Rows from block 2 of a small image embedding model, named by matrix and row number. Rows with one number belong to one neuron. Each number is 500 + 40 x the weight over its row's rms, rounded and kept within 0 to 999. All counts start at 0. Numbers have three digits each.
After each neuron's rows are labels from the 100 images, of 14848, where the neuron reaches its highest value: "responds to" is what is common among them; "peak on" is the class under the peak. Only what is clearly more common there than usual is listed. The data: rendered roads seen from a driver's seat, with toy cars, trees and houses. In brackets: how many of the 100.
# fc1: MLP up (model.blocks.2.mlp.fc1.weight, 256x64), inputs 0-63
# fc2: MLP down (model.blocks.2.mlp.fc2.weight, 64x256, transposed), outputs 0-63

fc1.177:536439512490502503519473559500465459476504570507506448511496548448483505465515595456451582525546535442525470542534519460466439468576488549513570528470533474507505516427477524438501508576537508
fc2.177:546557489516476438609569529533394487470485565494547456511473563476484462508489409508504532516500509459444436535537530517506453539489465470469481535537487487481508481479561468484497458520566516
responds to: bends left (74); vehicles: zero (32)
peak on: verge (80)

fc1.172:501540470518473503474437446542437517514474536475494563529467501487523474490455430502517489534526559453532565442485432543534484504492499467453466465573505554492479592500482572548475502449572564
fc2.172:493483513515537441464535507551451535443520519499487481520459609446469502455493458517553475588488498462554584556490519490506492463430509430492522460502578532473500463480574519500426506482506517
responds to: vehicles: two (69)
peak on: truck (63); car (25)

fc1.156:532495579442500531518526479579491445564494507459468520556437537497514531517544499504577541433519519495487490487445534528531510484397458532580420548475519452516516447476491537549512486508491461
fc2.156:491470505515511470541496524511548558441484428419539410503493511561593523547535535480501497440480525576482460560490519504521519439533518542518462446429483482497556469456496531476569541509480511
responds to: vehicles: zero (41)
peak on: road (73)

fc1.240:514500543506576506535539573548542463503448422515465447491464478476453553433510499474533524436459528472523554518569390520514496488463526465427536501460476495503566479489538512514460462548528484
fc2.240:523541549464558500546414544543524496542482469465460469479442513553432521539532542530611465519465538520471473453536488520516416487540486539485491428513514523466558454487483523479492497513489583
responds to: double yellow line (49); vehicles: zero (37)
peak on: road (90)

fc1.121:531516475543469472483481593445497515466572565497469479460469495536498571508505582427559513476455488525525492460522467554525565544427508464546457531510552503503543534473555460536512467539437491
fc2.121:565481536414513452475495491492593560470506535500439500535486513561462474554400579529546487438525447486518469496510547470497529535547480516463508507495466436483477503535511485427533567511528508
responds to: vehicles: zero (34)
peak on: verge (36)

fc1.130:423496402515487504453575500460507496469477498497547538503495469457499521470486479522440540634505537511491536472423553507483511516536529503505460516528468561442430560463502526522468533442526499
fc2.130:492493517464503503491506523544614494489473556465549531516479503532461534487517453509506473532469499383525476433531499525468507433438530513518506514468482571533476440466496544453534531390557520
responds to: vehicles: two (74)
peak on: road (90)

fc1.204:440524519530603473522515556505539473412491507485477509551471397457513442509516491453462467520458551548524500577478521475553456476452472531550477431532450514485518451487513469479522510530567496
fc2.204:513421515507537529565484471492490512507499474512511514495454481461554515495525506546416516472504570499562525516520545481467481460435570411506490544535425430521589469547504404484494524476505500
responds to: dusk (73)
peak on: verge (37)

fc1.253:532373514423448524488482520531532557484522516509496533507471501465486490496447543581530566417504499530524498535468506469465491551542500477503449530438507471496473434522561518424452494453523455
fc2.253:479443495526461480498575487525518584440508507448562483489432446513463447475478499515493491503454498476600559498460572565502534497459535516522496467552518519419483462475529454501434521511569508
responds to: sandy verge (86)
peak on: road (67)

fc1.242:423501525471508522520550517445495527446560446516524486498523552456553499415573553449461484490481473513559502557485461481509531465500484492503546522407438509486525535576527445452494568543508530
fc2.242:495515490431522556465471518486516524510466376466480468537532511483509538519572503548519466427467518519579492558461496487574523514514476509552500410486465552571441480510492501493485538503426521
responds to: bends right (88); sandy verge (60)
peak on: road (100)

fc1.189:504514512506525538489508554495515554512495507425501543526521534563496536488539496468439464538586424527519505549411433561551448466479571491537453471517457530532511530471479503484462426566459502
fc2.189:533473505444478586462496550467470542469480530462511484466512608481542524488485565470492475503522490517542507497550523445436499488520480540479560489527456587492372507494505495470453501569540495
responds to: vehicles: zero (30)
peak on: road (72)

fc1.119:491499502523500460467504534483471442465502555509515496480451470540578468495508580478505516533518522509536448589447464546494448510426502551490481560521484499435519541536466579437578501523509587
fc2.119:552508540497479525499509513512373402541519513528538470482487532442505528489533503568453469516495462492482463512498502544401478493552478499404481544527487489579471471535478547531503567508501457
responds to: lamp (74)
peak on: lamp (32)

fc1.158:414495574482497587501517543461508553486580461467469480506517521565471426538563526485445482474529523536508456553505497474548480473448517483503522483526472454475576504547534451400513502492532506
fc2.158:517504575434473553474452495547472546475487470495490452512450447450505507488496529536519517400522562513498530465538515469568513460414486568465505458507499526526540498467464518456581564518444553
responds to: vehicles: zero (36)
peak on: road (90)

fc1.212:436545533498478528505580518456526531535508476469563537516572543506522500515440496546615474502540497475531530462484491491472509501511407479461469551479509522540450495402427454495483461454522485
fc2.212:452457509511564496544504470486521513497486456533462497496479442567524524446515366470512413593466465501462497521526492494518538456472502534558464547544458538550404523503499521533493487470490500
responds to: vehicles: two (68)
peak on: truck (34); car (28)

fc1.27:579444505468499434476444494496566499503532549576485466514511491470500437434459530527534516499580525513495512516481464521575483418462506489493489460463454564512527526491581437499520524468415496
fc2.27:470542508535480469578418523467504502527555438553471534498482554463505453447464475450544530455534550512527510427455463519536521451434507498538446480482534494541557564488488434485592510507497486
responds to: dusk (84)
peak on: road (74)

fc1.1:558472527508531520430536552532466526466537585462544487470521558573500502550581551493495477517542531507452509490504440463489499458528506476454598418468513446560530478536540492496538498540515465
fc2.1:571519498435504501436463500548444499486541559463502475495537552565493516509468466492539474517531483378537500480544499424452461484495501427467522449509478451502528530520529615523532502504470482
responds to: vehicles: zero (36)
peak on: road (75)

fc1.162:546451508396499509446468583596485478509499496474535512507476463535405535475528486489500501465504506474432482564553504412463531468553501455515488462443484503535499534533506573480481447531505521
fc2.162:524464532501469483486480492532549485527448517493450544518446503587475491490517542545527502557557552487408462520560507498513508481459416471481473565518512530474478467566535591504436422483524543
responds to: sandy verge (76); bends right (62); vehicles: zero (38)
peak on: road (81)

fc1.28:381479520491460463541587479501460473502485493525535504526536459574557510500449425511491563541462516484520465482489513476481465487492470460460459520549517494414537506448504541569555427468515469
fc2.28:447545490553416557516581512549459518523453479538482569476506454549520416512510553510475567458528565498446495464511495477519530502458474422531505530495541535444512545511530440493443466473496468
responds to: vehicles: two (67)
peak on: truck (56)

fc1.22:470545575436426580513454551435546487484521578494541444460460503552497491498452501550490542480435471459483467464516487491493504486472519525567490542458515599499515476456517499537542510533491434
fc2.22:534494572483456455492571556505480494537461522489483449488443507462500511551499519466530549504451550536497496527565440394444499491504521555450487531460532539465480589453481520441511473563520448
responds to: bends left (68); vehicles: zero (30)
peak on: road (93)

fc1.171:520504519481512520505449523536543418519473512511460494504474463536591526535430505473508464504522540545440448505454483459611496508475456494498528498443431512540525548431587535453497450462530527
fc2.171:551505469543530436483462531495486477526451421488601562515503539483577587552497452483525454479585458499459454499445470504490448467509483510467467505511515501507555528452540491426491520502545462
responds to: sandy verge (75); bends right (63)
peak on: verge (46)

fc1.140:533534470429513486541503486415521514500521543505503453507496414517590455569448531455500521527604494457482395542500484484497506471501460480514503533497478489565419479468494505474522535554523479
fc2.140:555467554469435493522523504486450507438540530514477480490518502440524473526492542524526459545496456543488505544437427510507586474507512494551495584493452465470426538551512532451549408552471474
responds to: snowy verge (65)
peak on: road (99)

fc1.2:475461453575480485527588511530520515512524538569444513543517461505507469518526515539552489495514517434508505508396517460472488487457495504587473552516507491490583541483437531577514567449517539
fc2.2:496483507460489522431500548489491459536486505519417572444492511497450491486595455516515515444559547489487549552446531496491427520583490531529466529526463466556412521494478491497536523511441560
responds to: house (75)
peak on: house (55)

fc1.105:429540523431554503550388556499480496496480553496513516436461441459467518529484516509520515476473482537571551501489482467462549481503514574435498515512477552527455545426484531541479496559440524
fc2.105:519492622506440544471536514481516449512450539494502534434461498493519503531476553464503533480497581464484560509535443543449525533504492536492593445581489500453479510461462421512498456530485502
responds to: bends left (69)
peak on: road (69)

fc1.13:532496511509462471545425492552450523538469484479538491531523493473478519491513466501518548476523468551500598481509399511542482540527463459529567434542537466520488422536468407475452438534530471
fc2.13:561523542449527498545436494505461492556532494541480493531490510503453517429362431432544495516485485547520463461544495563537472478442494458530531502474482482546497572453489559474494550514500507
responds to: snowy verge (62)
peak on: road (60)

fc1.229:578439507509481506554553540499491501465527565433531594508458486512543485429557466474529495460495459528479575504503481491556559503577490488526525527485471514417447498556460487492447492459532460
fc2.229:430422531455511556483543511442529541484579526449420502483491496411474523467559519527538523475494443508510571476393520510507541492528466547461502489532499488494464511480587534495514503534499539
responds to: solid white line (67)
peak on: road (87)

fc1.187:485569555411467478508474504432505495514436510456433529479469511512461588451472509430449491501399498486515539579495500463495540480585453544525485500494539538490522442543510471512493532475500481
fc2.187:473538449461484510469445543465558468524492424468525565532481474543512535518557490495465507482494558464529509501446484461499482546564455465524493495422457580420457500507504594506519580489471465
responds to: sandy verge (64); dusk (61)
peak on: road (94)

fc1.36:466455486473476472497556553506487502512521531490542513554426565495459494478436572503504522504433563444544457567425567445462528428526491497511546458421551491503532493517472542504532478467534479
fc2.36:497475474453504400585535526525554449513484496522521463617496478546435526471505456519534494473527400474539551482503509485450463526530530497477439460488524496439497511550562493546527526501521474
responds to: sandy verge (87)
peak on: verge (100)

fc1.243:511520452509405459464459525567460529418474528482484489526490529453473468439446455474524486498509435510542498439566532545474538473413440478513475529523559525477479555521501482479485598495495524
fc2.243:492497509422602457559538544545460509476511538498494494540439506498415555455463583465481447499521491563535475478439472546508485481485469498575535527486473535446541453436514474521542518522535501
responds to: truck (84)
peak on: truck (56)

fc1.168:521540531497491466521488553490506472472507485505535478573544448524515478472415474496476516504514514490457587513584482564475455508504521452510453533557438523454522538461420532572454542416553483
fc2.168:428468515551521486481546511552469444508469546494500482570476478510447535451482562422524560515524533514487498517568540492476429484423470438469508504538546558493484467482558493460416501474467565
responds to: truck (94)
peak on: truck (84)

fc1.100:457532509498549484492454530481505481473499493458517482577461468534478460410442510519457529570515517448455529492567487504541497549501543508495511463580484502578449534419501497541487552502612511
fc2.100:469478515498515431506540452488544477535538554422579540609473464517470546418467516481459547555465479468517478456540507463502461518491577492512492457550520521570499492469488512463526494445524559
responds to: truck (86)
peak on: truck (58)

fc1.115:524465458495523580498478479485512481563463513384525496430493468522424493451461484486570604534519485454518453522504516463492551448543501525484532570545449516510529514554557517515501455505494473
fc2.115:554450501579495532532491546514522532539442486494476483436503493437554502508452564436535546544498491527501540490474483412461554538455483427474538526557539532483485466469443573563539513539511503
responds to: snowy verge (94); bends left (73)
peak on: road (97)

fc1.167:605514455522393503509515482500553470589527529452483494568467490524508495521537514476446478430447481451545539520530424495548530511538466478504546403496487531525447470501492512498483511552519519
fc2.167:465506515457459568427486528433498502530545568478394543489480492504466494503519517524516497534514533488485447473552472482548531493577471448458443552529478529520442549522486569448486582451469516
responds to: bends left (64); vehicles: zero (34)
peak on: road (98)

fc1.173:555502495419524601411463507477495520432505525499496470479538526517462495511548529456517451501518440550504509466493535421588542497522443494415547477469450461533495484492489474445527549527522483
fc2.173:484530462471398568393478508519496511472514493431469504518514529486537513564519553505462537522434549518480509512484556483502539565462472446556499494496499479534497518550553508423417514562530478
responds to: vehicles: zero (54)
peak on: road (99)

fc1.42:530535546443456567498482433529472481449473478469499521494531495554474454441494494480488506514499435593504549540457487497527487547517526505416461603463526518507508493525419468531466501426515568
fc2.42:521519488484473509528485496525529393492502489479500459478499481503512512501433538569473461492479507614467431550422549551467519561425497503484496502479503475470512530572455486583543504507583493
responds to: crossing stripes (79)
peak on: road (90)

fc1.99:530482498450531492372561486497584507479497551499475505489466450484512501547479448456462497504489519476491459537503549434528477488442565551546444520514528545423515570495555475520506422473483495
fc2.99:522502435463504503572549561506528547476502490529494539464488486423509515506481543520447527459595423494464475497536566412536402434457534508531518514488545468525483536508514460467447484492526474
responds to: bends left (61)
peak on: road (75)

fc1.237:421523510505500525496546511486427445513504492474494557484468508539469489477463485512478485457455539546511594524485516516563568464477430566559567466470490444469540528485553477613489491532511466
fc2.237:490436477491527459522482534533420485531534430511513470512512507447465478448526417512487474464470595461576527510496504522469506493515500566480529513584503482496575517496581472600502444509487519
responds to: crossing stripes (56)
peak on: road (74)

fc1.4:532477445493426502435445555496538472491491516557548476522486490437514477465505493571539567538509420485492476508502449487542521526511550473513433514523524513585579430537553471466451552502531527
fc2.4:505551542485524415500471519480532494459458431462514436424493499554520525581489496452543499489477530513491498519477551465553515553504560490562447525572522560459467493451515442503478506595523539
responds to: sandy verge (85); bends left (60)
peak on: verge (37)

fc1.137:482441507496513571502456387516438543459441555514509513506490510509501443509456474465533498533561510549548553496488520469475426506498578446604448486531499494465488506484461482538447482467498550
fc2.137:501501452532508555507493523478523558508487588552482576463444528476459485474436519466509559477563561504488460451568525516486499500526450432510462480569401521521511509454527429489495537477553477
responds to: vehicles: two (68)
peak on: truck (40)

fc1.185:500501472540527500467451475496496485473531472461433459533497476472475494499450535465436556530493557430550489480449451543456588405537497510467462507510466536509536549547491575523555565566503534
fc2.185:505491534517495539483450481517598487535555377516506574468526475507529467492485520508470517520438500552494494442511436472474526496544495466469457531512427540535550482500483470571583521558446505
responds to: dusk (93)
peak on: road (87)

fc1.164:514546511447516549474566466485502575553482457549424450550522463532497492468513463473507492482536501456461585474468530493493449434493477503445442496515584461506534476516548536545437544473486576
fc2.164:541572493519483462543465540496435515465488537539467517494522539484473521456558565574570507531542502515538477421430496475492567481469442486481436434471498473517479519521544439577469499520515565
responds to: truck (83); dusk (66)
peak on: truck (35)

fc1.197:590482508534473514554568503504545468486503563496498461476548487500508518473486527507550472488591455426532445448473550487520565447453517571576533531534460447511488539458551509552521480487458467
fc2.197:546500432496479484562576488473564534518502535481443508441495519488459498462557516446516581494557486528508500464451496485431506466492480563497437549391522504486517525444521505460483468567527442
responds to: double yellow line (86); bends left (74)
peak on: road (94)

fc1.251:536535468517491468496530517531542507502504568419433513521463539497553511481595426478492535524482532539458523470536486489493501458543465519532507498567511448500564461430496529512438372501509471
fc2.251:473487412466481565562432520538548445468509472510539473507440517452526453490510491522499502452592503516518475494542456576471515498498439590518492561458521482521546453518492536527536492415465495
responds to: crossing stripes (64); vehicles: zero (35)
peak on: road (80)

fc1.97:461464464473531476429531519433515510581511517547506499528554494511498506474523486487550523487475533495499571543502508584457509436513455497486473543545460635525521478475486570528443495461427512
fc2.97:483536514498618426437505495493536513507462516474524543528534524556500456541519481525473456531422528480482481523476419528478539448474463473488500532492462546559471410485556503544503458445451553
responds to: dusk (65)
peak on: road (64)

fc1.19:540513458500515465559523588473496498542519524465497513415454496516437526494480566481413463504446526559500561578444494506551549510478518422553502437500526499451498501531539522520542487447516545
fc2.19:562488440488521474521520519498511488502546507535438490453477511485456529424491486510464529529448434551453599482565483561463481496465584437464454521452558550476488528518450551556471527482539507
responds to: sandy verge (96)
peak on: verge (47)

fc1.176:460519492548579527482499512503535508502428421473569497490449514483515479492506483517538494535533548500483490463520475454540491483437540522452597516468498495533474587527430424497573531579485550
fc2.176:523517520439551514466483449466510496527483516467548504486531525510430498546509407486527489543518465568427580461447547457545430491479541501513515502515457538486525510442410449544490511572504550
responds to: dusk (73)
peak on: truck (25)

fc1.147:496438556467480442453515505542550511435493528579457495455536559536492544518506521539515432530529508536545520446496523474576485524469448478532569508495456465506423500509511567496530560549423491
fc2.147:514516530495463479493536424427524541479437513472462450515497512468479567565538578471520500461530507507525475493435511541485484445533510557581587436492470473467490419536521439526513462477509544
responds to: bends right (62)
peak on: road (78)

fc1.34:492492395435457582510459546442480538488463505574501483459526471505544497437468503532528497500535477452457488521429504478561521547520510601481519539502493512524432553528479560502504487446486453
fc2.34:507445526469509505508574480532486489498522537464527526449471492430540585509524442503488536474510534430428477551468522468523506567577491545601515504560537499491471457399501529530461507517516489
responds to: snowy verge (70)
peak on: verge (57)

fc1.201:495428417475507503444597465555471595534498519542505531490490506507466536430514566485553478526523509445484508469517499531448530482517460455451436561544504514457511466484514449501413514524464505
fc2.201:513464522488519501456543522518456528477410551523528570522492551501433532455459402531545474517533538456460511526540513537486481394509474452530544468400491491549531496497497489467512458471531546
responds to: vehicles: two (69); dusk (65)
peak on: road (62)

fc1.199:421477454513401463504551484546473447532470521558537454495484497449507512453512522491484496518519499471610488465492504466548466500466484515497533567506379480486528516475464580512545511516538552
fc2.199:510526477516437488489543529471423444521475525485573516485488473486470521575542493477472448516458631544443537545514514463496418510530476544537441514495438542539472512554468466515479505545534526
responds to: lamp (70)
peak on: verge (36)

fc1.131:501459496423513440557532463477451506483416496535473460574519479521468507518510433542521572462543520481535474530482489485484571496520461542541559526482455471571441513532450449576502443483477532
fc2.131:556446529500506501528436515531470512479502480534447490546460507485493456486456430407477538445572561547459494518515443530485592518527495527446580571468513454523518480529471466502561488471469533
responds to: crossing stripes (85)
peak on: road (78)

fc1.40:488534496486557449484465473509492566516493507486540523431539560511551433482494476539552473438480465521524567524479506516504537504446475474448488488407607554485503463537485498550392487486492529
fc2.40:482533549535458454465488464515399475493499526528518494468533544468578478536474498492521405500496423530554451536513529533453481499466487510405503516587504562477510530562462517567485472459493488
responds to: bends right (81)
peak on: road (80)

fc1.146:550480435538450492490465460507482518540486503456458415479436478488499484576503508514565497525508522412521532571558454506534501481451459500529574504563524533485456509505479519400512479506585495
fc2.146:499439508477436540463567561536510468536434521527517400510425461495538511494456544447499439478426511560473513464487513516556494499470509498494507557537492524443460509496494479474485476563580567
responds to: line: no line (71); vehicles: zero (57)
peak on: road (98)

fc1.102:497473477482479458528554522432513575521440496516544479544580459525522446543585506501445465530510475457503452395487507483491555520511505491516511562491532511468562509513503562461412525460463461
fc2.102:543500478496543492468548411440523517456494494490503559453548538419542534526476488509551453586497495508524535503414576441499485486516448495484497543454490456512409486472498529474537532493571533
responds to: double yellow line (100)
peak on: road (72); marking (28)

fc1.116:572506494522492522474530509516487492514478511525460430501477496469471481528522570496523519445532544445510394506412478456517548561527567541470492540596550514531485436496426505464531525528491441
fc2.116:593505611567535496559516495552514455534453510519455480443506447483525494455457456495484509493417446481490412550437537506528493528496529488543503543554539486502452489479527483555498490559505509
responds to: bends left (69)
peak on: verge (43)